{"model": "audio frame classifier", "dataset": "phrases spoken by 400 fixed synthetic voices", "train_examples": 39062, "gain_aug_db": 10, "noise_aug": 0.01, "n_mels": 80, "hop_length": 160, "input": "mfcc", "spec_augment": false, "win_length": 512, "num_classes": 41, "output_stride": 4, "arch": "tc_resnet", "norm": "batchnorm", "activation": "relu", "channel_attention": "eca", "drop_path": 0.2, "depths": [2, 3, 3], "kernel_size": 9, "stem": "single", "widths": [128, 192, 288], "init": "kaiming_normal", "residual_init": "scaled_by_depth", "optimizer": "adamw", "lr": 0.0023, "beta1": 0.9, "beta2": 0.95, "eps": 1e-06, "grad_clip": 0.5, "steps": 12100, "batch_size": 256, "epochs": 79.3, "lr_schedule": "step", "warmup_steps": 2420, "weight_decay": 0.2}
Rows from block 4 of a small audio frame classifier, named by matrix and row number. Rows with one number belong to one channel. Each number is 128 + 24 x the weight over its row's rms, rounded and kept within 0 to 255. All counts start at 0. Numbers have three digits each.
After each channel's rows are labels from the 100 clips, of 14848, where the channel reaches its highest value: "lies over" is the class under the peak; "strongest on" is what is common among them. Only what is clearly more common there than usual is listed. The data: phrases spoken by 400 fixed synthetic voices. In brackets: how many of the 100, against the usual share in percent.
# convs0: first width-9 conv (model.blocks.4.convs.0.weight, 192x192x9, each kernel summed), inputs 96-191
# convs1: second width-9 conv (model.blocks.4.convs.1.weight, 192x192x9, transposed, each kernel summed), outputs 96-191

convs0.139:130108141133086156108121082110125171096179103133101115149144123117159123113103119119111133144103120121154135119118109125109121114146124138133100117117104103121092111058116100132113095118125070119109154124130129145142075040148136105088075100103097140137125107121129104137109095133117095090
convs1.139:155121121140067159165111154128109099109096120136144074125114135123163145173151110121079135096142106109129127146146117115099142156138159146066112097078163145105064139121118121133148121145105139175106136112146138126072168148073139150125077114105116119150128181120149109141146165126133124133
lies over: /i/ (66 vs 2.3)
strongest on: /i/ (80 vs 33.2); reverberation (72 vs 35); /ɛ/ (61 vs 34.5); /v/ (52 vs 21.5)

convs0.26:170139118126103078136087114136144137145168096115165105111131142100100079118152112189126132084144155138143126097114143090149096132118129128140129122136106096120127153135095114124112118115118136141161085136091086133119076103142125066089126134123077115132099109113163128138083091079122119166
convs1.26:114049111140127120061154136131142144070121092118131137163157120125144107138152162138159105142172125124106125137120129143128101077149109178110129124114125144114089134126133146142109168131115102130140142111147147095123083107081129094131093128113136128124124107119113114125146134159152112125
lies over: /k/ (34 vs 2.9)
strongest on: reverberation (72 vs 35)

convs0.3:120124117164119137114099137087152100095140159145123110126163150119158109137145114159107112123088125091153149143133115147132100108105122120150132117114145093139155152143150113155111149112156137110122120155131114096165102112122114104127119162117131165125104078154136108114164136113141106140
convs1.3:131124078145127104154084154111149145112104087126108110086102112133100114111110098157108128144037110152102079149158150099105122128119125134136148123119124113123122127096153101097092125117131116119150122128153108118100128118137093150127128106125127095110078064135134122129153118133137127129
lies over: /æ/ (29 vs 2.3); /ɔ/ (25 vs 2.4)
strongest on: /h/ (64 vs 25.1); slow speaker (42 vs 20.6)

convs0.151:126094133100129101124142125111119148154126052137162140122155115132127146167114121094131135116142130118116188143104126111115107130097138148112108141134160097133094131128141134114138155104117074106118152114170134146105094151120078104128098110118109109152116101120119127143149123106132108128
convs1.151:129134101115114131124140123146151079150117056136143129144157145153071137141141111111124156083164119124119145134122097115126120132103120172138155140154147133126113131146143102161163132133123062165113134120132147105094121125149170141114092077134138112169109147108114150136131092096123125134
lies over: /ɹ/ (43 vs 2.1)
strongest on: fast speaker (77 vs 22.9)

convs0.172:127128084144128130093156099108099105126130157134126129164125107114114119099152117126101079134116143043127146119108079108099070126182112098147109128103103105094099115086104118104125115086122133146099103111109096133126083095130140085054112139126091119148118139131141138120127125120094136127
convs1.172:154088148132079098120105132152169150129159123111167157133065132132137126180112128107119132106121120084156105124162084112146113161115152134152147132117138132106078149101108104149166115120140126182133126111149152107075156143117118101120138159140138097170093156109147122123108129159161135127
lies over: /ɹ/ (59 vs 2.1); /p/ (26 vs 1.9)
strongest on: /ɛ/ (76 vs 34.5); /v/ (71 vs 21.5); /i/ (64 vs 33.2); text has "very" (31 vs 1.9)

convs0.135:133101131137083130154115118109116142147126121082093111130139134116142118157092121118134125106111133092149151108086106086135094128140136122100121123118155074150135115125118094132114174103131107138052108142142088147148111107117149096054153113111107131124112132122148102123119118127145127120
convs1.135:122094133099127120119093122139131152102104132145122159076162062159135100148126139153125141159105115128089119143151150162121123147110118147119123111101149083109119098114143113132106117124132105135128135091125139096111155098130100196178114113123165157154115124158109106118154130165125106130
lies over: /i/ (26 vs 2.3)
strongest on: /i/ (72 vs 33.2); reverberation (67 vs 35); fast speaker (48 vs 22.9); text has "repeat" (25 vs 2)

convs0.66:148103129089134097091096073128127142114101095124152125173153154100117107099130133138152158142124125121149105091087143203068123119116117114133091118147146175144118150105128101090096053120108161151106133122117127125153077119129130122084092100139099128147118135099093102150129125130130181144
convs1.66:122119135115106134150122102138112160100115089114100137157112104138112075159113112147159071129096104105165117135117096077110093112132120145129117113137143095123136116132126138108119138117161123163090128132134131134109129136126123093098168168137108099110116167154186132117090131134091085137
lies over: /aɪ/ (38 vs 2.9); /ɛ/ (26 vs 2.3)
strongest on: /v/ (59 vs 21.5); slow speaker (47 vs 20.6)

convs0.69:137147147126114134126141086134145144150148118141147132114135138152176122112134131136169084139123139150095146155105108177140117088108153169159125141160097088156152091110113140104146095103077137090151142134133147167177098119132087109119117140129131140084127114109167127118106090125122114137
convs1.69:157090103123122134173123150147126112132100120119145145088077171100135105153113077118102147149090131102116070132090142080122133134128101118117125126175135142139119111126120118141083107154132059143118140061120110093108118158079155119160132063136134098123120127107109158134081161119126117125
lies over: /tʃ/ (28 vs 1)
strongest on: reverberation (85 vs 35); /ʃ/ (43 vs 16.4)

convs0.34:127113103132097126141101140106136054113086145131157125168109143133112127105140112122136099144112116141157123103123131128150092140145157161158148095117089142107132082116158117126081105135159150159167118152156153133108116091093118105125090106095111069129187139111112099129148145152165147106
convs1.34:123130102178123123140122139126139127121137130079134145104093102145164148120119090069133139117061147096117089144126096066127146134092140123139152090124103099121107141112145095133112091113092129127138131171132145153117142125107105118150136118127136148136113148120127149153159118107123116138
lies over: /k/ (64 vs 2.9)
strongest on: /k/ (83 vs 46.5); /aɪ/ (77 vs 29.4); /w/ (69 vs 27.3); /ə/ (62 vs 33.2)

convs0.148:107004086114112051133099130137156118121134126118130142144138124112122158125110122141086108125110134116115127125111090094144126129113151135145143112136133130160121049153145118147147108116070088116108134143117131098131109133135140131111085127124107142066110087095142124114113136110130142128
convs1.148:149049150094137014134152070148146157146091091136125100141168128089117118103122122143090135137094102168121125080139113134142128099145109135141116128104113123147112061165142145134123110143159129109095105139106090126126128136155121130152154139151127131130122115116078136099143105130110130082
lies over: /oʊ/ (50 vs 3.4); /u/ (37 vs 1.6)
strongest on: /oʊ/ (65 vs 36.7); /u/ (46 vs 20); /j/ (27 vs 11.2)

convs0.124:145175129115135182146143113099081103128125130107144122157062131119179133154097131091160114109114137091120144153112112074119110147111112108109164133103166140139089142117068128126141145114121109101123116131133165146132126123083135134139093140108112147066132127095159126102142124152133132128
convs1.124:130153136158113112151132101021136133108092124122135130099084159130112093137131136147124135159120133113143151148115123093108125115095144140058138143112117130110120137109116136150150107115148133094141110125121129127132117116085124115113142148140137125018123147116116106110098119094132126135
lies over: /æ/ (85 vs 2.3)
strongest on: /æ/ (86 vs 27.8); /b/ (61 vs 36.5)

convs0.86:122179094144141134140160109156102132142122096091066150071179096134152155174084126124169116114100143161152145162137130089113128127143140134164147136169137138168147148149137126118157126124135125137081089133133164125165125136165112121147147143098138127155120147124156146122161131121140134148
convs1.86:117104134097115115122121099115140113126126103156117093123099145104073114082118099117088158118112091100086096121090094085099124085134112089117075099085062123093101119123122109150089123109105102110141115111117112128114088132061121118117132111140123111090143132100090122120103130129099119104
lies over: /p/ (32 vs 1.9); /i/ (29 vs 2.3)
strongest on: fast speaker (46 vs 22.9)

convs0.188:120131143131103122107090134153148117079142194099111119094129110087131088102104153111154098072116131127093114127148097097119098140135144127123107124112114107160166116165145159118138109119140128095153082097105087097141107110140120131101136105090102126160137123139097093152146139069136132123
convs1.188:121101091144147148116144126135143138140113125130116109158095091114136152139117129117141101134123117153125111168143155113142078152131081145119125134144137142115121145139142103174146133095140116127128137093106181101143134109114130142066118110107128098168136128123079084152142090156109149116
lies over: /aɪ/ (53 vs 2.9)
strongest on: reverberation (68 vs 35)

convs0.72:092116127096110087122113105101133155105119155118074095121156132105122109178101128102074095122090101134132141106137094127080102123133157098150065091112146073109123137129100129168110128090119116167119124137120114130091095064095111097104107137116073146104153127121158116125143078131119126108
convs1.72:150131118089111096157149089118166129139099082162130133106165112145141096136124137129121146141063144120094112137119099150105101129120139146156093093093120116057099091153124099103080120123151124133124088062127109085086149108106160159174127114138152130100121132161093144112144160121146161151
lies over: /oʊ/ (62 vs 3.4)
strongest on: reverberation (75 vs 35); /oʊ/ (71 vs 36.7); child-like voice (51 vs 22.4)

convs0.190:115125134141126121125086156109111133095139133127163129121107137150184099138133141123086102113133080137177117133131122090102111123125177108112123102159142148159121091119146128092117149121155133127081116109135086133113082154092116132096124161146141135096128157108154094148079096109096115111
convs1.190:136059136084118135126112135104096125110087116083122108109169090123124135122124114124109088145111144125093132161116141173134126133096089144082128113107105110117101142134110109123127087116104104100156111131111116094108055118106130123163101152104132135109083134129102113106142086164140121137
lies over: /ɹ/ (39 vs 2.1); /v/ (25 vs 0.5)
strongest on: /v/ (47 vs 21.5)

convs0.91:138076115071117115114138096133124115156099125122126145136155095106054111121117158103113132097143070161131152121109085091123096150121168133131122120147154110084126121139134152104132137146080107133097142126137156114144097142141196118125138094095125130109100115110126159144105111090125138112
convs1.91:129146140152097149146117125088119138127142090140126147125125121106085113104123110145115136122149181124139142124132063148159118120096100141131105093122133098053118127142145090152080124108170125092144124076145171111149137108079134109076124119137135106140138186117117150099113114129102138128
lies over: /ɑ/ (31 vs 2.9); /aɪ/ (27 vs 2.9)
strongest on: fast speaker (62 vs 22.9)

convs0.40:139126074129160152103120122132146123123127105149136142134061109091150124122108122099113103005211107151100128108110121066108128156158117095115140142104164127140132143102120085103130115140116094123095128106099125133122119128137142133130133104122150131125117128160118129103108085113135125123
convs1.40:136077099090154160132137119125124128135134149133128113118101165120098121108124071131147156098164155160123151107126101082138134113140091102115123132118121109145127143103118132119162107131155131158136133118116161107150137131135164128150170086170118110146103135144122144144088101120155164131
lies over: /tʃ/ (76 vs 1)
strongest on: /tʃ/ (77 vs 17.8); reverberation (75 vs 35); /dʒ/ (39 vs 13.1)

convs0.160:108163117148121103115132101124133138098118121134117133119117128043090128090104084122117125123106089157100117085134120091147132122151125115132149128112119154090096118071120131104103066101120130145123136142140134131140077129163117088126125141101117113170098120095133093148115123084106152091
convs1.160:160073133135124136103079111103109094144068113126124099106113133098109130143099116126082130123097126088099112094147105116142124146150108126131109110132102100069050107126138163125110119089084107121139117120102109120112141132073133107115131188101128078123080169136152135124110119138089132121
lies over: /tʃ/ (60 vs 1)
strongest on: /ɑ/ (75 vs 33.3); /w/ (68 vs 27.3); /tʃ/ (64 vs 17.8); text has "watched" (60 vs 2)

convs0.18:150081114157140087124094124137123119145120089135152112115139111107110121125119117137119049156111116130117058077108124143143120077118156124128139134156127079159147053165125112100123108135109159121136124118106091139123093096125130138105107138112121079138105100120100138125068110078115136123
convs1.18:112077158123106123152134132151141152155128128092082129099111131116098161150099122110110100132081125149133153135112118094129127131153133128116096102098123139120111137111184135135112107135165093124121119086088123120145129074102136135113112090136132108119136096131078135126116131140134120128
lies over: /tʃ/ (75 vs 1)
strongest on: /tʃ/ (94 vs 17.8); /ɝ/ (74 vs 43.1); text has "search" (53 vs 2.1)

convs0.96:079133120115138136103119151143145140127127139131074122141140127095086102089163117132130103131097141108146122120101110127179142163148142121155134093130138099118158151112109108122127125084152126122136103125113104149147127100146142147057146123114054142167138140143092124100096150101153112113
convs1.96:144099121107127135163128149150151133159107122171135133109131114151122149077096139124124172128088139137110128175138151101128105125134094184152159155137147151143138148143161113135167132141141110131146092083122163143154128123133138164146108138129115114151127116132079135118152085142112114151
lies over: /ɑ/ (30 vs 2.9)
strongest on: reverberation (93 vs 35); /k/ (73 vs 46.5); /ɑ/ (65 vs 33.3)

convs0.144:076114137169122157095116131044137122109140121137139094144146143134183139150105141143090082128108096100144158128136085152143124080140169169103107084119104139102101120119124146133067121128125107106119119117141104101127089051072113122124112099125117140108104094126136110129140149135144117128
convs1.144:166142122119114155154154132026095133084130123144135051111132124148137140131136124145112121127111106134151118143143126116073097146124129136079106122115120142078057140142146139123075118140129134090147139088126123127086139164079124119138126096122144125084124148156122157125112125133143135119
lies over: /i/ (75 vs 2.3)
strongest on: /i/ (81 vs 33.2); child-like voice (57 vs 22.4)

convs0.102:144085137118183166134114132123116177149115120156110121135102112105159125134113121097092115132104139074118116121059084095125153127122139112092139118128112081132136123133095121136116159165122063100084143109139137124115134136125065117127119127119067097110133145118114150153123173158117111165
convs1.102:146116141132136097129143156099132051125100120097170128177134132118133106132143120134094132122111130123132107149131151139138138142148127141153114181148102111153133149170110111146093082120109078113144131106113135141156093103146126155153109142122127140103123067102118154103151045152148141136
lies over: /d/ (96 vs 1.5)
strongest on: /d/ (97 vs 52.5); fast speaker (46 vs 22.9)

convs0.132:102088113126152085116115150115161089124142141136139109111128144121163138073108150132139138142128124107097107126114113123122135106154162084112111161116160147165155138175125125130094124123126114128121139068126072075135147109092094136128129153120150124088140154098097132074147163142091165122
convs1.132:136066125097140102153098131091090104110132121119150087057160095136150142127096104101119122131122132126091126130115065124114126077119104147092081109140038130118104092111112125161110125150096164103128129102132141146082142135067114131092125165126139093101136147152147109125150129147109107131
lies over: /ɹ/ (63 vs 2.1)
strongest on: text has "train" (28 vs 1.8)

convs0.55:105123103147106165107070134070161128120113177136148105154148106129151101131093125124105053149119093136158091100149120149113118130149158114108128143107152100134119154107120086083094124117136148110101111120101121120129114116081120119114096129130143112129124139109140102115143080145133099170
convs1.55:134108116131108178143096156105084082121100122138131130086150116126102130124118127125130165130099120151134105165138111115168132143092126145097121093094086118069107121089104139148084135122151082146121128073139124071109167137128120124127120122140175127131100151149142123107113154130127119155
lies over: /p/ (58 vs 1.9)
strongest on: /p/ (70 vs 34.8); /tʃ/ (49 vs 17.8); text has "beach" (25 vs 1.8)

convs0.146:106104127183091173143127127122109112075165105132112143171085130117193112112120147143115138142122122118110142134123083126184132143139140123143100141140124091064068127094119135119131116124110066173092100124151079131114098081111125092095099114141103144106135112164138113101089157133128103120
convs1.146:125126128124116146126132093123134142139098095125158133083058141140130095140137118125123121119149133122118096148142124123096110158124126113124121140137121134145087119128159086167125099135128123147137104099143138120093182154096130153122119150134155090163118157174102186132078087130118136129
lies over: /i/ (37 vs 2.3)
strongest on: /ʃ/ (45 vs 16.4); text has "she" (36 vs 1.9)

convs0.59:097098132107127121114158126078123089123102121127121121135134096080075121119145175085092149132146124153139129097099131108138121127120113110119077155116143100107144120092128167106089121095179104101102139079172108131123088116150135131114106135115110145128130100106119142097117115110109101146
convs1.59:141105111092104137154123100140093156176150112103099108090125159115095153098134149108145163163115120114108130140118147146112131086155150103144111098128146097159126130136158127109089127087143100086159126085134145147109121147118164112161083094114099093138102149088080108149105090123080144125
lies over: /ə/ (98 vs 1)
strongest on: /ə/ (100 vs 33.2); fast speaker (56 vs 22.9); /tʃ/ (37 vs 17.8); /ʃ/ (36 vs 16.4)

convs0.51:107184110178144114113145146126153111099154127146159131140098132143221122141123138154144117104141101111126166133138089138101088131110130144123125110151169135058128193143118126153137111119109134094157160127091113116159103106147127119138125121103155134151139129126125098095193126141113108123
convs1.51:129132126136122166112109111112074144142088114128106115118102125160062132137131134109150141153132126115128068133108174100127131134100122133124120145146124125109129123131080164130074122142115152115100099117135147112130151118070105110150076117139135105078126102152137160137043125126144154110
lies over: /i/ (31 vs 2.3)
strongest on: /j/ (28 vs 11.2)

convs0.71:144119129116121108128140151116103120114138141120147144108138134135141114114131173090074120126079092155105116100131090110130108110128097112089103146106106094085110147118140140141118098086078094095130131129100130140124092107147134134116116124085153124129111071168109151070154085122134119114
convs1.71:126112083099140137111155149108102075132143083118118165156116105101113139127120107123096191148095122122148117122128122094155117166135137107120122120133097144131149080139111108171162119102134117099112124100124109099117119120133158126111105104116105107120129070066111121106147143091141122129
lies over: /p/ (48 vs 1.9); /ɪ/ (32 vs 2.5)
strongest on: /p/ (100 vs 34.8); text has "repeat" (34 vs 2)

convs0.100:149178132124145161122130113083125105134109124099141150145152107167131116103120107108148111129097135125105142118151106079138133118144104109081103123107030138075100124117090117103117148119146109131106133134130095119118139115137139149120123144116093127175151145088134118130120140140125117102
convs1.100:137105118117133107137127098089142155137115115147147102092132152122103087106135113153086132143134136124138143139132090103095136097135123105034091146106034118117126115124110134136132114107141123131127119138133132141124127130126115108135131140140120140138116146128117131112159100129118114085
lies over: /aɪ/ (80 vs 2.9)
strongest on: /aɪ/ (85 vs 29.4); fast speaker (56 vs 22.9); text has "nine" (30 vs 2)

convs0.0:083067125132151106110098143135144122116126131139123137128022098121149099118145102132080108112124120111113099120110112131116133154119103121141145118096159122112138101047133112125123110099093140130163124156107147135116114113129112130087114114128111166078110115135116085064127136125122130108
convs1.0:156076127159135083119142110151147180121139123125145104121036115132119129138119159137131147113131088158145156124139126095089120154136111137101133159104131147118124112080083151130140128122156151142157111122104115138129097110154109106090135112138163102179161088125090107088118126137111125146
lies over: /ə/ (39 vs 1); /ɪ/ (37 vs 2.5)
strongest on: /ð/ (60 vs 14.7)

convs0.11:160124127132126146151091082115123135105127137066113103134143118104124129119150120086115163088173138125102162137079138086098117119112128165106136157124132101172126109107130117133122179135118134109140071141105106123120112123121139112123125159110111141125073150129152132139120095105133141151
convs1.11:167160130145149136114120143158127114126191154133147181130153116110157117114121111130151125155121113117139127109116113140109120126143145133138130115139141135127140139141093120097110179136137178146099103102156162081144147131154127094177118079156167139190135091146188150153115156090136116116
lies over: /s/ (51 vs 3.2)
strongest on: reverberation (95 vs 35); /s/ (82 vs 53.2); /tʃ/ (40 vs 17.8); text has "search" (29 vs 2.1)

convs0.89:111072121116119129129132142110136109111152110124112136138123128103151144091126075103127153108133121088107162121133090108154110144165132134141109121136126113060099043097136149138130099086127115128137093122112114147086086109131111121114070123124082118108119124114144140136155147121114128126
convs1.89:146067144107166107132121137113123155138124107143123111095123142131124079144108135179119181150161134132121118088132111146119100092133120143101123116134129118081142063115117158145131116129117157116103122136099111091087145122158152092105141147131093135140108138107183164101142127146138132104
lies over: /aɪ/ (37 vs 2.9)
strongest on: /aɪ/ (59 vs 29.4); text has "knife" (29 vs 1.9)

convs0.163:098152127145110136085107130122135122130153152110057078114106130108178123122135125162135100092137148096138107136083100110120123101138114115103143118124130096115138117123120110141107082115110110094144145099126090119128119150147115145155127122123215174150114175109164103139147111142115139124
convs1.163:153146122157089144141137126103098104134066149099149124141136079143137116170130121103116102141139131120118119128116163135145148119169161145122156155150143115148115120171143140152140138114103112171119117102117147144128082126140149173112088138088143104132109102147117166129149097116122128130
lies over: /s/ (72 vs 3.2)
strongest on: /s/ (85 vs 53.2); fast speaker (53 vs 22.9)

convs0.85:122105135092103083137124127113165130165104126141151144098136098139162138152126123139142106133119139126131121130106108124134117154123131117162111150146153112111111136144113113142152097128154080126115109123174153119115156149139124088151111110079108095126142123115100131114140179178139130144
convs1.85:112115114087095122160101136135111088130159148139164123113120135135175143128141156102092157105139075154109151101130092117141180131113131138089154160114076123155126130122132130123116146111140071135099154096172125095090150149137092095059087127128128116107106077086136131149117077125121100134
lies over: /ɹ/ (97 vs 2.1)
strongest on: /ɹ/ (98 vs 57.7); fast speaker (70 vs 22.9)

convs0.13:125082129113097075099108141114122121132116147125150168159166139128084087120112087121110090120104142157100138126103103157123098140074118153089139133102139097133124127105124141103098121121162113124083140148117136127125069102179125107130140124120123144158119087110101123137130136068158129105
convs1.13:141152144139076164156112173120148115159129088153136117105143126123068129127128092151096132135122131124114137120130140123156145154120089123122139103120144116089152097128104118135072152162116132128183130131121130113139153129106118149159147107149128138107154159112130178108115096104135136133
lies over: /oʊ/ (58 vs 3.4)
strongest on: /oʊ/ (68 vs 36.7); fast speaker (64 vs 22.9); /z/ (41 vs 19.7); text has "zero" (30 vs 2)

convs0.5:136124095127144130099118098132100178116144100126161102210129153126144121076141109115091096078183131090129109119078136104117107134128110109141110137092115134153121093118147114128109132179123127086112140134141139125137126133134120127100119124132153116032124120078135097079136116133143144113
convs1.5:136101093148151125128144127111148117125101107149127136128121123119146167135130064110151148119120115074124148114118121132114157100151147131130128126131116121128130120099109127103121158132138194125136150116139119144127134138153139140118109108135133112099147070118148138115119140144115130130
lies over: /æ/ (60 vs 2.3)
strongest on: /s/ (100 vs 53.2); /æ/ (64 vs 27.8); /ŋ/ (61 vs 9.5); text has "sang" (59 vs 2)

convs0.186:147129166097148107102102095145129106088115142126137087145116125131090132115136136132148084110154137126159178126155151117117142159119125102092167116143131084161155116185108142157099103159168124134098118144153121143111104119130146101107086106127141128127140139133110140127115163128112102122
convs1.186:181137114134063161138148173119142172149115161114124127122154128117122106101124109127136103125107118115117087125107100108142109126116119133145133097166138138096093131104150097123140185131124117149144132144122127092129148157083101123154132120084115110147088146146138109153109113104116147128
lies over: /d/ (43 vs 1.5)
strongest on: /ɹ/ (97 vs 57.7); child-like voice (46 vs 22.4); /g/ (40 vs 15.9); text has "garden" (38 vs 2)

convs0.176:122078090149141106108125114127139135114128134122132094121099141098165116160117143149082081034179134158162134107077122088150121111112135106102124116123110111131143122104117119120119132126105138075102136144150095154144099093140145136093129137123121133109136113113142133105126111116101093103
convs1.176:106088118163130152138125148164087141129109121095142140113116158102125102149129100140152115110190146148108096165122166163121122110133149137129132123158137169134131124126136108140163129146140106127141133132093107122124126134136143112160144090135118160117108104084114074126147123140131098100
lies over: /s/ (77 vs 3.2)
strongest on: /k/ (94 vs 46.5); /s/ (88 vs 53.2); fast speaker (52 vs 22.9); /ŋ/ (34 vs 9.5)

convs0.157:130078138151083109097131150124112108088113139129118102139116133129101122123140105122161112124136129133142113117102115110143131149146124096083084132138175120111143110120096163081134122130110143148118117087111115154143076130138126079096088145123129100073113158084113124137120132117082139082
convs1.157:128012125133156044102120112142118145139107096115136115152120113118119146104078139106118141139101126149116139111125113125112114080143113154102116118106080105108160113117164132118093094126116166174142109110121144097096132120116126113125121145105139062101132145131095129160155139121119143151
lies over: /tʃ/ (52 vs 1)
strongest on: /ɝ/ (96 vs 43.1); /tʃ/ (57 vs 17.8); text has "teacher" (31 vs 1.9)

convs0.45:157079083125103118098122080170115138120147129131141139101086096110059116105124099116118089089180143169129093135123118087128144103092089111135125118160148089125158096136097122105126155133104151143155108122105120134141088144153082111131155147112113130141140159137126142127089094075139121147
convs1.45:100095068108116115135115129144148140119071139128108109091127187146127161116134107103140145115115126137126122109134156127138111181116127099139133093145160171115113143110142085139116112088183100121153131123123123087130106117106162112095128121156109127144134120115085096192126116142143139102
lies over: /tʃ/ (87 vs 1)
strongest on: /tʃ/ (88 vs 17.8); /ɪ/ (69 vs 43.9); /ə/ (60 vs 33.2); text has "kitchen" (45 vs 1.7)

convs0.65:139148082129123134128152142130120135134138119093167126147121136109131104145128112159124065137130115116173136095075145166121088133174126083111153140123144125162162129127087096107076142129156153145117113100119101185109117126123086108104093133102110119124135146136161094140107092126089114115
convs1.65:115118093116094131141110096125136132099113144117129128077163110113122112124127097133149137113114129132114096133120173108142154126114127142097131132101140134130092147123120104145108168123108068137163099070134132083130153121108142145167146112146153104126133097113137097127095117129129149113
lies over: /ɹ/ (70 vs 2.1)
strongest on: /g/ (45 vs 15.9); text has "green" (27 vs 1.8)

convs0.116:111127103159131164124103140110143145122099111132141136153151155145148093140119080112138102139132119092109128137146075157119119126109142147117130134102125090125067154121154088151134072140142139170119124115086126144129093061133107094112116139085119123126164127111143155141139122148135110107
convs1.116:126101143118157098143149127138118137127152161159166109152143095148113153130108134112088066134175104135141139139126108131143154107081169089110103123084057121130091110154166144114135165134169100167111110095130154095099116093140130169090101113138188151144117106173083115095134116141134110110
lies over: /d/ (70 vs 1.5); /t/ (25 vs 4.3)
strongest on: /d/ (88 vs 52.5)

convs0.83:134108112149159122106104140162156110102117140154156125161095183156150151107139101127135142113162129156107110119137118172132158162142125115095103118171120151115105130150119116153102088122090140138130184116141089144104115152125132129152135119141174133143064155143128137130096107114128130083
convs1.83:128098147115118126137144089146084121131118092115095139082128104082093101100088106124138119070121104075118112089154116112111115052161095151155110138123158106128117093146135111121123148130158102107111099093139144082140120078118120131150173157145129092143140109119110130108103169078129115102
lies over: /d/ (97 vs 1.5)
strongest on: /d/ (99 vs 52.5)

convs0.22:168134111109145138089123153117111093131067160149106140089128151155109147145131105158123113137170125121082104166071096137136147144071153136115118127129122095125136112159132099166119122127105063096161157138103109159121119129158114116129113133097163140135115092122112122144107120115144111124
convs1.22:112125157173131174134108068121125102118080171134170104146114062122123144102108125119080098115149128156118117115127169112141145145135113107116111147133122123109109122140209147132113121142168127145129117114162185120132141178089096162132107096150137151157147107150104160126107092115145141108
lies over: /ə/ (60 vs 1); /ɪ/ (31 vs 2.5)
strongest on: fast speaker (70 vs 22.9); /ə/ (69 vs 33.2); /z/ (59 vs 19.7); /g/ (45 vs 15.9)

convs0.62:090119137149142154126089122112160126119137124131186118173114119132135117096180112128122148115151122167133100054128126159127096173123131100100146130108115087123083153141137145095138057122127154053136109121106127105129104111141120120108104094116106062154132119132105146115105111114145070116
convs1.62:149108142113135111114112124090133123096116128144118087124096138114104130099131104131128135145132130155109125069137110144132090125095062112115083103138117140110084143143110133107137149135115127067160146129130128101118136133109133093150117106140125032125115114119075121123081116107132086120
lies over: /p/ (39 vs 1.9); /n/ (30 vs 2.3)
strongest on: /s/ (86 vs 53.2); /ʌ/ (35 vs 15.2)

convs0.127:118140142126155165092117072131118139118186131132108098120100121094097102105135123152121106129142109149108164076123135125120123121134100114120111139101123089093145147092114149154121107127108112121111092138098097152119074110092140066061090124118120132129117151158138114122099096107128101147
convs1.127:155069119159117119105075148139105110090131151139102146110063149117177135179148130167094128114108144151144125137115098145144136120147181111134111098147071131091080100110142132154083116084146146115157117144107127147141120107128135114123164166104129124128115152127146139143090185157131150111
lies over: /aɪ/ (40 vs 2.9); /dʒ/ (28 vs 0.6)
strongest on: reverberation (80 vs 35); /aɪ/ (59 vs 29.4); /dʒ/ (37 vs 13.1); /ʌ/ (34 vs 15.2)

convs0.61:119145106096081127104120087105087149117167139113078074153132138137129101138128154112135152145108146126094143152117139114143086166130135101142120155099126097116137156115079147164156160110142106133101084144088144161140123116126142122110122136119112136130098137128174129112130112113151137151
convs1.61:121166063142125123148135129101153082113100112112148162111133112154150132135128136116116144159083154115136145121120129095105145172102158101087168124135120147146160156117079061151142172116132084121154149122153145098106115117141128128103133147102114106127108112099139141153136165100140128106
lies over: /ɹ/ (100 vs 2.1)
strongest on: /ɹ/ (100 vs 57.7); /i/ (81 vs 33.2); /θ/ (78 vs 9.2); text has "three" (68 vs 1.7)

convs0.28:116105134163136121111119144096129130167119089121141105135141165127161139132129124137143068140143112122126095120134129124141102091143102121103120125174101119143133096168116112141107134152127130124140141101154094141084120087091104124090103136129166123108157135137120135170114084136093115106
convs1.28:142081105149076112121110111112115129156114129147157149127146120104096156108144147138109095099076119125105112087138129112108165154160133117095097110133101147120125147134124077131108104096116109153125132125122110150084124118109192172104099069126115103134115065110174119116110132128093108106
lies over: /d/ (26 vs 1.5)
strongest on: /d/ (81 vs 52.5)